config.toml
arch = "transformer"
model = "sound classifier"
dataset = "struck, bounced, scraped and rolled objects made by modal synthesis"
train_examples = 78125
time_shift_ms = 50
input = "waveform_16khz"
targets = ["material"]
num_classes = 6
norm = "layernorm"
norm_position = "pre"
hidden_act = "quick_gelu"
mlp_ratio = 4
head_dim = 48
fused_qkv = true
bias = "qkv"
qk_norm = false
parallel_block = false
inner_norm = false
moe = "soft"
drop_path = 0.1
num_experts = 16
moe_every = 2
expert_mlp_ratio = 1
slots_per_expert = 1
shared_expert = true
wave_strides = [5, 4, 4, 2]
subsampling = 2
layers = 12
width = 128
positions = "conv"
pooling = "mean"
loss = "cross_entropy"
head_dropout = 0.2
residual_init = "scaled_by_depth"
optimizer = "adamw"
learning_rate = 0.002
beta1 = 0.8
beta2 = 0.999
eps = 1e-08
max_grad_norm = 3.0
l1_shrink = 0.003
ema_decay = 0.995
max_steps = 39700
batch_size = 128
epochs = 65.0
lr_schedule = "linear"
final_lr_fraction = 0.1
warmup_steps = 7940
weight_decay = 0.04
Rows from block 2 of a small sound classifier, named by matrix and row number. Rows with one number belong to one neuron. Each number is 128 + 24 x the weight over its row's rms, rounded and kept within 0 to 255. All counts start at 0. Numbers have three digits each.
After each neuron's rows are labels from the 100 clips, of 14976, where the neuron reaches its highest value: "responds to" is what is common among them. Only what is clearly more common there than usual is listed. The data: struck, bounced, scraped and rolled objects made by modal synthesis. In brackets: how many of the 100.
# fc1: MLP up (model.blocks.2.mlp.fc1.weight, 512x128), inputs 64-127
# fc2: MLP down (model.blocks.2.mlp.fc2.weight, 128x512, transposed), outputs 64-127

fc1.280:168163138174133128063165136108137134144121133145122126126132088128127139170122116128145157076127120174117131128108142092140108115132189121126110112146129136133132072109118130133140119138139107
fc2.280:125126175136121089093131126131130134101137141125101148130155130134113124127130125164111126127117121125110128163098058136118124127108119137132111127149151186125157129142126100220129111096120126
responds to: glass-like damping (99)

fc1.67:123124127132162038144125124078118125135108161129125148135101136129133143132068126129121132090113110094098114109135128105132117170131142105114144128131116132152140158166141129129126110135115140
fc2.67:158170125124166129118129136196134128128139098146131113125185169148129123144105074169125138115183147138140144140080147175136127124131099148087101120141140122119136145149126134150115141076123107
responds to: rubber-like damping (96)

fc1.503:136121162141111147112128127131180131171145148124119127125132131125069136124141107175135115106135115132137137068162135116141053164139129106116065082140121146126134142128136127134144134123092209
fc2.503:150151071104154135134129107154145124133132154146091115122106127119115158123064115115160110107143138126185146129147134061131151096124144126076085156119102139130126129137127227119151159122072126
responds to: hard striker (84); wood-like damping (82)

fc1.427:118121125125121105140143141085141122132123152131116173138124072131119124128103120138135130066136132093127167131148115110126120177122141139098066138126131165126119146127153140117154133135135134
fc2.427:116116090128109100132147128117130122144132177073151103094134141123130156145149125139122128115136180131109144048135163109105119166148095153104115108151105117119124134133119145107097135133118153
responds to: ceramic-like damping (84); bouncing (66)

fc1.446:152091128143118111094126128126125114130126183117132127126114084119143129128125127128162128135126142052116092088172128132131093179137144128133139116077124134120129135114128108125120126116118159
fc2.446:124179146135127127114135137126123151137127073153167173123150163134144152140092071112127176120133154118145120145115130125132148086127122157094137127148121131146123111137130128130157129106177107
responds to: hard striker (95); glass-like damping (47)

fc1.405:160129126135188120121155119135144126133104146155092166130098130117120122138174122113161150123097131136123091144154089099191110131123170135089139126123142141185124103099124120120135055140108110
fc2.405:142117086119139136133156119108157138123135133128090127125153134108146139127108090141126118127201112120145135156159147153118137110111092158080100129113143085154133130158114131148108124059112116
responds to: glass-like damping (100); repeated hits (51)

fc1.136:129096185130118124066185111137136199138134126128116166131101121109098159126137097159113123129127136121115132106143170097133149209128125140121093108125149146132136143142119138131070125143118145
fc2.136:138133128114093146140149128105121108130156115097145160132157109129121125144166111120120160149171130128142130113111149158129141126145136116136128129066185074106147117121120072130130132092136136
responds to: striker: soft (76); wood-like damping (47); clipping (33); text has "clipped" (33)

fc1.472:128119146130160130135130085144158129124128126118070118147170157172117121143104120129183133047113120139127139128178102152157130125129130124113123127132118144128132171129128132147125132110124143
fc2.472:154054088171097145128114160117152117108133147108122096129142134128133144048139129068160122123145128103132126133158134161147127125120129129132121129101090119112131103125112126136136144122123159
responds to: large (82); membrane (63); plastic-like damping (48)

fc1.186:175131140145166135128145128135151129133128148121069159131133125091102129152155122127160155092109122134093119132134089102196122125114164126141126124132125140173154107102124129154138102139129096
fc2.186:101115142110123139108142117128179174161108140140077128118143136130129135147127117130110131169177089120162155175137142113125145153119135150109079142113149106160154143142180137130103108124125121
responds to: glass-like damping (100); one hit (57)

fc1.317:125136180127138113092101074133130121124102167140120115058083141131148138128124124141171139126129125111109127131136109136148137145116160127112123128131100165132125135144132133135086103115115146
fc2.317:128130159114133092108116127157140088123093138123111126116103168123102163132126137125131138131137114120083168125101128125132111131108135138125134128153137158120120120127120119120131107128101118
responds to: hard striker (93); scraping (65); material: glass (41)

fc1.124:128110130134166123154131112115151174136114160150070116097117118111107134137138128144140126135134099132100121118147129104155122151129127106156103121121130122154132132124122136165115124121110144
fc2.124:128125129129136128037075109137090099125143109125132124162136092144133099136140129178135123116129160125188115138135113113124120096132132134123144124125129167067139166115154116130134182096120150
responds to: rubber-like damping (100); repeated hits (46)

fc1.13:139129127115124127121147136136129121134135153174128139136111097130140124141114081173127127137148141120116124126175114118144130102129129137141102109116152123122123119130106128126103130108128157
fc2.13:112135081134170120114108128115112156110136171158143145145122110083151116128172150136109103123114137130077128142184070097164117134106126147108118178137140119150068113132140129130124133120124108
responds to: wood-like damping (100)

fc1.41:157117113169151082157127109144166127134116178132123119124149136136140155153069102120191201105123132120127122114161127114170125129130132125125144130146081120139127130121082149155120095129131141
fc2.41:094130198127098128095201153091155138131128165128116149114121161109114180137126120131123147123098121089073176120082155130124120167103170148132121100142114174163113110127130130128148131132147111
responds to: steel-like damping (66); mains hum (34)

fc1.269:159145125154132110091127136113124129146120138121126128142109114136153132139105133108183149112115139124090050142142114127149109175124142126105142095128127129140144118110152123133139127121119161
fc2.269:119172195134128128098163153127112157153141037120159146118143133132143154152110101143113156133129156127119113135096147129099132113151093152128142104138139129156139095131126120137137139128161129
responds to: steel-like damping (64); clamped rod (41)

fc1.20:140138147139140127156138077112163161142133134124054127133129129106127139159122112148145133097134086131090123137132132125142118164128143109098071109138156130141141125153127154142109123118130131
fc2.20:179130131134077132075101076139122135119145121090127111119141117126129130193145143133136126130124129132205064140141141119146121112103140133158150130119116132099116134116096111106127140125102139
responds to: plastic-like damping (64)

fc1.34:127126130127134123136126137090149126134123168175131122091163110145141155129053118121173171130151134092136137138154127172147112136094132136115132118113124126130127131130118133127123117054155145
fc2.34:130164124126150182174149131127150117116136112113138155113125149149180105132105096117135141101142105142151106121147128134147138082140165111143162105106096135128128096119119135138110149140123118
responds to: steel-like damping (65); small (65); shape: clamped rod (34)

fc1.223:121128135152169119160134129096133169136124147181121133130131114127134134136119128134128130130128084107110111128128126129130123175130133114123125124129137095183137127146133120141129123116123128
fc2.223:125129125116157132098113074144098144112147101132128104147167112127140092167116120141131139115157168087156128117127128115152125093143144129113147142132129174118135147124112137119132185067090126
responds to: plastic-like damping (56); repeated hits (55)

fc1.164:128129125142164053124128122070128128139109155130130149140119126146140141138097126131130138100112110115121095115132127110133111170129145105107135125127131118161161129166130129128126110150119129
fc2.164:156136114135126101117168130200134127143128124123144124105161163137144136138115079133127139121186170144150115150095162133143125122117106141083122117137135145141137126134118141140101096077059127
responds to: rubber-like damping (98); hard striker (79)

fc1.313:180143124133168099127154102129135133129123135144041141154100134112104128159141098129151158106124125146066105136154103124155123128129137127120125116136133146161136112127102135134126076107128114
fc2.313:130080106094138120152124114127127166151119130136110126114161141125127131141130138151119128135159123099150151124157164122139123128140085124099130130111110089148126165141201138129077128119069148
responds to: glass-like damping (100); one hit (42)

fc1.211:127133126160190114146126130116125165124130141173137127141152118129138128136123134125125128147107122118083125129125119116127125156128132090145133129142127070169121114137137125126147129126119119
fc2.211:145155138130119132062092125191120141114125116127129104124136136156094124127126130162115130128148166106141166079105133130146133096114127138140111147157115151087115147141127156153116165119127124
responds to: rubber-like damping (100); hard striker (92)

fc1.286:117120185184121132118166128102187128132128124123131139086167122133144130127146125126135131139142080116114093140123129150152119166121149128132128059110146130140127142150127111140132114107193108
fc2.286:116105149159117081123143128132124142143124105076135129083151151119139140145125131152096138161134131116126111141097147127111145136114127151172136147132115130180138127128126127155128096092060133
responds to: plastic-like damping (100); one hit (52)